Weights of a small sound classifier.
Model: 11.3M parameters, log mel input, arch conformer, norm layernorm, activation relu, layers 14, width 160.
Rows from block 5 of a small sound classifier, named by matrix and row number. Rows with one number belong to one neuron. Each number is 50 + 10 x the weight over its row's rms, rounded and kept within 0 to 99. All counts start at 0.
After each neuron's rows are labels from the 100 clips, of 14976, where the neuron reaches its highest value: "strongest on" is what is common among them. Only what is clearly more common there than usual is listed. The data: songs of 200 made-up bird species, synthesised, often over outdoor noise. In brackets: how many of the 100, against the usual share in percent.
# fc1: first MLP up (model.blocks.5.ff1.fc1.weight, 960x160), inputs 80-159
# fc2: first MLP down (model.blocks.5.ff1.fc2.weight, 160x960, transposed), outputs 80-159

fc1.321:67 58 68 49 49 44 57 50 41 57 34 37 54 38 25 47 50 50 43 62 45 38 58 52 39 54 36 42 51 54 52 46 50 50 36 60 46 37 65 39 57 56 56 49 44 53 22 52 39 44 40 55 44 59 26 37 44 47 46 59 40 51 47 53 40 25 42 37 48 53 36 36 50 47 47 52 49 47 55 43
fc2.321:51 43 51 44 42 55 35 47 55 66 56 39 60 54 62 47 57 58 38 46 53 43 52 52 65 55 58 38 29 56 39 52 50 51 39 42 63 56 47 57 19 38 40 56 40 51 62 45 44 56 46 49 53 32 52 77 58 33 49 56 48 55 58 40 40 50 34 56 40 49 56 52 35 54 63 55 56 55 61 58
strongest on: warble (63 vs 18); buzz (61 vs 17); first syllable: buzz (61 vs 12); fast repeats (52 vs 22.4)

fc1.430:53 68 69 66 43 60 50 58 45 42 49 32 56 56 44 44 48 39 61 39 61 52 63 51 51 40 53 52 35 42 59 54 36 58 52 55 59 68 57 52 48 54 53 59 51 36 59 58 48 44 58 55 46 53 42 55 42 41 77 41 47 51 56 49 26 48 51 49 59 46 65 47 47 59 38 48 60 50 49 58
fc2.430:43 69 34 39 55 41 40 67 39 60 66 58 24 46 36 58 58 63 55 41 50 58 45 65 37 39 55 50 53 54 45 41 42 60 58 35 72 44 37 35 29 53 60 48 41 59 34 49 68 25 58 55 50 57 45 54 26 52 59 45 36 52 54 53 41 40 68 64 44 57 46 47 55 34 53 53 48 67 50 38
strongest on: low song (99 vs 41.3); harsh note (60 vs 19.2); first syllable: harsh note (48 vs 10.8)

fc1.479:41 35 48 54 51 49 31 50 46 44 39 42 37 58 60 43 62 46 41 41 46 39 29 45 44 38 49 45 64 30 52 43 39 52 54 60 57 39 42 30 46 37 40 38 31 54 67 40 49 35 38 57 57 38 54 40 45 61 58 53 57 48 61 48 41 55 46 35 59 59 42 39 43 49 45 39 50 56 44 29
fc2.479:59 53 37 57 52 55 32 56 52 47 50 50 61 79 33 39 57 38 49 48 51 37 68 42 35 55 71 51 58 23 59 52 67 64 30 54 69 43 41 34 28 61 49 42 49 46 49 50 42 53 34 68 55 48 47 34 63 60 67 53 38 56 45 69 47 54 58 54 43 64 46 43 61 46 57 51 47 65 38 31
strongest on: high song (59 vs 23.9); warble (49 vs 18); first syllable: warble (49 vs 9.6); first syllable: downsweep (43 vs 16.3)

fc1.524:52 38 40 54 48 74 46 56 60 49 30 37 25 53 45 65 55 54 49 47 26 39 31 44 49 53 64 72 46 33 42 45 36 70 46 46 50 42 65 51 54 53 53 53 56 59 36 57 43 65 56 48 48 35 37 62 52 62 44 42 49 64 54 35 56 50 47 56 51 61 55 44 48 41 42 47 46 40 39 43
fc2.524:32 60 56 36 44 30 50 49 60 41 45 50 57 43 31 31 40 45 40 37 51 28 48 34 67 38 47 40 51 26 49 50 41 56 41 39 49 52 57 67 60 45 44 44 45 36 47 35 50 49 39 45 52 51 41 43 57 52 66 38 43 45 34 36 54 38 39 43 40 55 50 43 54 45 56 39 26 28 54 58
strongest on: harsh note (46 vs 19.2); dip (43 vs 16.9); first syllable: dip (38 vs 7.6)

fc1.424:57 53 50 48 48 62 41 51 62 43 49 44 52 39 38 48 52 61 38 76 42 52 64 58 51 50 42 41 57 51 41 46 44 69 64 28 45 50 36 54 61 58 32 40 28 23 57 39 35 47 46 51 47 67 66 58 58 21 48 41 60 58 52 58 41 45 43 46 54 63 40 44 48 53 49 66 48 55 47 49
fc2.424:46 45 50 69 39 40 47 22 51 53 42 60 43 63 42 51 41 39 54 47 40 55 61 49 41 55 61 39 59 38 57 38 40 49 50 60 48 54 59 60 56 62 55 50 49 56 50 61 55 55 49 49 40 38 40 38 54 38 56 42 51 54 54 56 55 32 54 41 30 48 29 48 49 51 47 50 35 52 62 46
strongest on: high song (76 vs 23.9); steady whistle (50 vs 24.9); first syllable: steady whistle (47 vs 16.1)

fc1.226:58 52 60 47 59 45 48 29 44 48 43 53 61 45 52 51 67 48 47 45 50 62 60 56 43 52 67 49 57 66 46 41 64 44 55 38 36 57 49 32 57 60 59 44 57 57 47 66 45 69 44 50 38 37 54 39 46 55 43 40 27 68 25 54 47 53 48 53 67 52 35 66 44 40 71 47 53 60 55 56
fc2.226:60 52 45 55 41 60 58 36 58 58 51 43 46 30 56 49 64 59 60 59 56 43 58 74 43 67 69 49 62 42 40 55 46 50 52 33 51 57 48 52 46 41 49 58 50 46 67 68 48 54 68 57 64 50 53 49 32 47 47 56 51 51 55 66 46 48 52 54 39 44 29 63 59 54 47 46 52 58 49 53
strongest on: fast repeats (56 vs 22.4); first syllable: warble (32 vs 9.6)

fc1.219:40 56 43 56 45 53 62 74 51 51 43 36 61 60 49 44 65 39 37 49 39 52 53 47 61 61 49 56 37 30 61 54 48 56 48 55 52 73 38 38 46 53 63 65 57 54 49 61 47 43 30 72 67 30 66 50 50 47 46 59 49 51 50 57 46 53 66 49 36 49 44 48 43 35 61 50 43 69 58 49
fc2.219:33 45 54 25 39 54 66 63 46 54 47 61 38 60 62 53 60 49 46 50 64 65 64 45 31 62 33 47 65 39 58 32 37 63 49 44 56 49 35 56 34 58 59 45 47 58 67 57 35 51 47 61 36 45 46 65 39 64 37 54 54 38 49 56 63 44 46 56 65 54 47 45 44 47 30 33 51 54 51 47
strongest on: low song (100 vs 41.3); arch (83 vs 19); first syllable: arch (78 vs 8)

fc1.657:55 51 52 40 39 55 55 53 41 45 60 49 57 62 70 59 51 58 47 53 33 43 46 54 55 55 42 65 57 56 35 32 61 57 49 36 51 28 58 43 63 57 45 49 25 54 77 55 40 32 42 30 58 56 57 37 45 37 51 60 47 37 43 45 54 48 42 42 44 56 37 64 76 51 58 60 53 54 50 47
fc2.657:52 61 56 71 43 64 33 55 72 70 54 47 61 59 30 43 58 37 44 51 58 56 65 63 59 57 56 55 38 41 32 55 39 59 53 45 54 51 45 42 48 53 53 53 63 65 52 61 56 43 47 54 67 28 49 39 39 54 49 35 47 52 31 70 56 56 45 51 51 45 57 52 48 66 34 48 54 52 51 37
strongest on: warble (58 vs 18); steady whistle (52 vs 24.9); first syllable: steady whistle (46 vs 16.1)

fc1.680:54 37 62 43 46 53 47 36 49 58 41 48 54 46 63 76 59 60 40 49 53 51 46 59 45 61 30 46 48 66 38 41 40 51 41 31 47 35 57 47 52 69 39 38 45 41 43 62 53 47 50 56 63 55 34 36 58 47 54 57 39 38 56 55 59 42 51 56 49 55 42 71 60 44 54 38 59 57 55 53
fc2.680:55 54 55 54 54 53 50 51 53 41 53 46 42 53 62 41 65 50 38 56 46 58 48 46 34 50 45 59 43 53 54 63 61 67 48 44 33 52 64 55 53 47 51 46 61 41 49 59 35 32 40 46 51 57 45 51 34 50 51 46 44 30 34 53 30 58 57 46 41 40 42 45 51 55 43 40 46 47 54 67
strongest on: harsh note (99 vs 19.2); first syllable: harsh note (60 vs 10.8); warble (51 vs 18); first syllable: warble (34 vs 9.6)

fc1.13:43 62 58 44 43 53 42 43 41 49 48 58 42 37 66 47 43 48 67 41 47 55 65 61 32 58 43 54 42 31 37 40 42 72 69 43 47 37 63 48 61 39 80 69 25 31 49 49 38 43 56 41 58 51 46 53 46 22 54 59 58 54 39 37 48 66 49 44 38 43 45 47 54 54 52 32 45 45 63 59
fc2.13:45 49 31 52 70 45 37 51 60 51 49 60 49 52 46 57 55 59 55 41 51 25 42 70 38 52 51 50 71 51 47 32 35 54 50 44 47 49 58 59 43 67 53 54 37 55 44 59 47 56 66 54 50 44 40 53 47 50 60 53 73 38 42 63 39 55 24 52 49 32 38 56 53 63 50 63 56 49 48 51
strongest on: harsh note (78 vs 19.2); rich in harmonics (69 vs 29.2); first syllable: harsh note (58 vs 10.8)

fc1.180:51 54 56 50 52 40 63 57 54 32 50 61 49 50 45 44 61 52 38 50 48 52 44 71 38 50 50 53 53 42 43 52 54 49 51 50 37 30 52 41 41 56 53 50 59 34 45 62 45 49 28 53 51 50 47 31 57 56 49 63 43 47 57 40 43 48 58 48 56 49 59 49 55 35 47 73 56 41 51 59
fc2.180:51 55 41 55 24 56 57 71 54 72 65 50 48 47 32 50 49 48 50 61 53 34 64 60 59 47 59 24 42 58 52 55 37 53 62 45 48 43 48 59 52 40 52 60 53 38 48 36 40 54 57 52 69 53 69 61 31 42 62 49 54 59 51 54 44 43 48 51 49 49 56 47 54 51 47 36 65 46 52 37
strongest on: harsh note (46 vs 19.2); upsweep (44 vs 21.8); first syllable: upsweep (44 vs 14.1); first syllable: harsh note (34 vs 10.8)

fc1.83:56 62 56 49 50 48 31 54 52 55 59 56 66 44 42 54 45 45 52 39 53 56 48 43 47 41 39 53 63 85 75 33 43 60 58 35 54 55 61 46 53 57 37 36 65 32 49 51 70 50 50 46 35 40 60 49 41 52 52 53 58 77 57 46 41 58 65 54 50 45 55 43 42 65 41 43 42 49 41 61
fc2.83:62 39 47 43 50 54 44 47 47 77 50 56 54 57 51 76 50 54 57 61 50 51 46 48 48 37 49 63 44 52 44 48 60 41 39 59 49 54 63 52 56 48 37 62 54 66 38 65 41 53 46 51 58 46 53 57 64 59 47 57 52 38 57 48 59 50 51 49 34 59 52 41 59 39 48 59 52 42 53 48
strongest on: high song (86 vs 23.9); upsweep (76 vs 21.8); arch (75 vs 19); first syllable: upsweep (65 vs 14.1)

fc1.136:40 40 39 42 43 33 29 53 32 41 51 71 62 41 38 43 49 49 38 36 39 51 70 58 56 63 47 50 52 40 52 38 56 57 42 64 67 37 62 49 47 53 49 47 49 50 47 40 46 25 53 54 53 63 45 51 40 47 29 50 48 47 43 35 56 52 38 70 55 44 38 67 43 43 52 39 56 58 37 43
fc2.136:60 52 44 41 41 57 47 46 53 73 45 51 43 56 44 74 57 42 53 56 64 43 43 41 30 47 33 62 36 49 29 55 58 54 42 58 56 43 40 41 44 55 47 66 47 41 50 52 50 50 47 41 48 61 47 46 43 52 37 50 57 63 45 34 56 57 66 53 44 68 49 39 71 27 24 61 47 53 51 49
strongest on: harsh note (60 vs 19.2); first syllable: harsh note (56 vs 10.8)

fc1.285:41 54 48 57 61 29 45 52 38 52 46 46 36 38 60 70 52 52 49 51 60 36 58 60 40 48 59 63 54 37 54 27 49 52 72 47 52 29 43 53 60 48 37 63 63 56 55 57 63 40 50 50 46 55 51 45 52 55 55 48 55 76 42 38 43 52 47 34 46 61 45 58 52 58 50 48 72 68 52 47
fc2.285:41 44 44 54 60 54 47 37 46 43 70 48 59 34 45 63 54 43 53 43 55 60 42 44 37 51 26 40 47 48 52 37 69 51 32 51 36 64 53 53 38 45 28 52 28 31 31 62 68 76 61 49 41 46 56 47 36 40 48 57 45 44 69 46 60 38 70 43 42 51 49 35 48 60 39 32 50 52 48 42
strongest on: high song (68 vs 23.9); harsh note (59 vs 19.2); first syllable: warble (54 vs 9.6)

fc1.73:62 60 68 55 51 56 54 58 54 55 71 50 44 50 53 59 59 51 40 35 60 38 68 58 34 43 56 47 65 51 37 43 45 45 56 44 59 48 29 62 47 57 53 39 49 42 64 46 43 68 38 72 49 40 46 52 51 37 54 52 49 54 49 45 44 45 49 49 54 37 68 51 39 29 61 30 49 42 59 45
fc2.73:46 58 55 38 27 56 55 68 58 63 54 54 40 49 53 55 43 58 49 55 67 58 62 54 47 50 55 33 49 25 49 39 39 60 36 52 43 45 53 60 34 54 71 55 37 45 52 60 61 44 36 60 44 47 48 53 32 42 64 43 44 57 46 48 40 72 60 39 58 56 35 57 61 51 44 46 61 30 47 53
strongest on: low song (93 vs 41.3); click (38 vs 15.2); first syllable: harsh note (28 vs 10.8)

fc1.151:49 42 42 52 40 48 58 31 53 39 47 37 35 65 45 54 38 55 35 50 49 41 46 36 48 77 34 54 41 46 39 56 56 57 58 45 71 63 41 34 64 46 68 59 41 48 49 59 53 50 45 49 49 59 62 69 52 50 39 44 45 48 51 63 47 40 30 45 38 63 42 49 40 57 29 64 58 37 67 59
fc2.151:52 50 57 42 49 60 46 43 41 39 38 62 53 43 44 39 51 49 37 55 40 53 58 39 59 46 61 60 35 52 30 49 51 68 46 28 48 48 59 41 46 55 43 39 45 41 33 29 62 42 63 61 54 59 25 55 41 50 60 59 47 64 61 60 45 44 55 40 40 47 49 53 64 47 52 49 38 55 31 43
strongest on: harsh note (56 vs 19.2); first syllable: harsh note (36 vs 10.8)

fc1.307:58 71 58 42 47 53 52 48 60 49 64 26 39 62 63 50 42 49 52 70 71 46 49 58 54 46 48 50 37 57 48 57 67 65 65 56 45 43 60 31 43 65 62 48 52 44 45 40 55 39 39 65 58 57 40 55 46 51 50 35 57 44 57 60 59 40 39 64 36 40 55 54 47 39 53 68 47 53 65 56
fc2.307:29 27 53 54 51 51 44 34 27 45 54 46 60 54 65 54 51 44 59 74 36 28 47 46 58 61 33 55 40 43 51 57 47 58 37 52 39 47 61 54 42 43 67 66 46 46 44 55 43 54 26 45 50 59 65 30 57 48 60 56 46 51 52 37 54 40 45 37 43 52 51 78 43 61 28 55 48 45 69 53
strongest on: low song (100 vs 41.3); steady whistle (66 vs 24.9); first syllable: warble (46 vs 9.6)

fc1.724:59 50 57 56 43 62 46 55 53 42 68 50 52 57 33 57 52 42 66 50 64 37 54 54 31 54 60 57 51 47 54 55 46 50 55 54 50 66 44 46 56 42 27 49 44 30 55 54 45 31 43 54 45 61 25 58 54 38 56 51 58 31 50 54 42 55 58 53 37 39 26 48 57 68 54 41 48 49 49 53
fc2.724:50 51 50 66 40 51 50 39 57 60 44 36 60 38 38 68 51 48 50 57 60 44 68 59 42 62 56 80 62 36 53 28 49 48 53 60 63 60 54 61 66 63 52 55 42 40 52 54 56 57 51 63 71 32 56 59 37 49 43 53 37 52 47 56 48 42 50 40 41 66 59 45 50 54 58 48 45 47 30 53
strongest on: fast repeats (62 vs 22.4); buzz (50 vs 17); first syllable: buzz (44 vs 12); click (34 vs 15.2)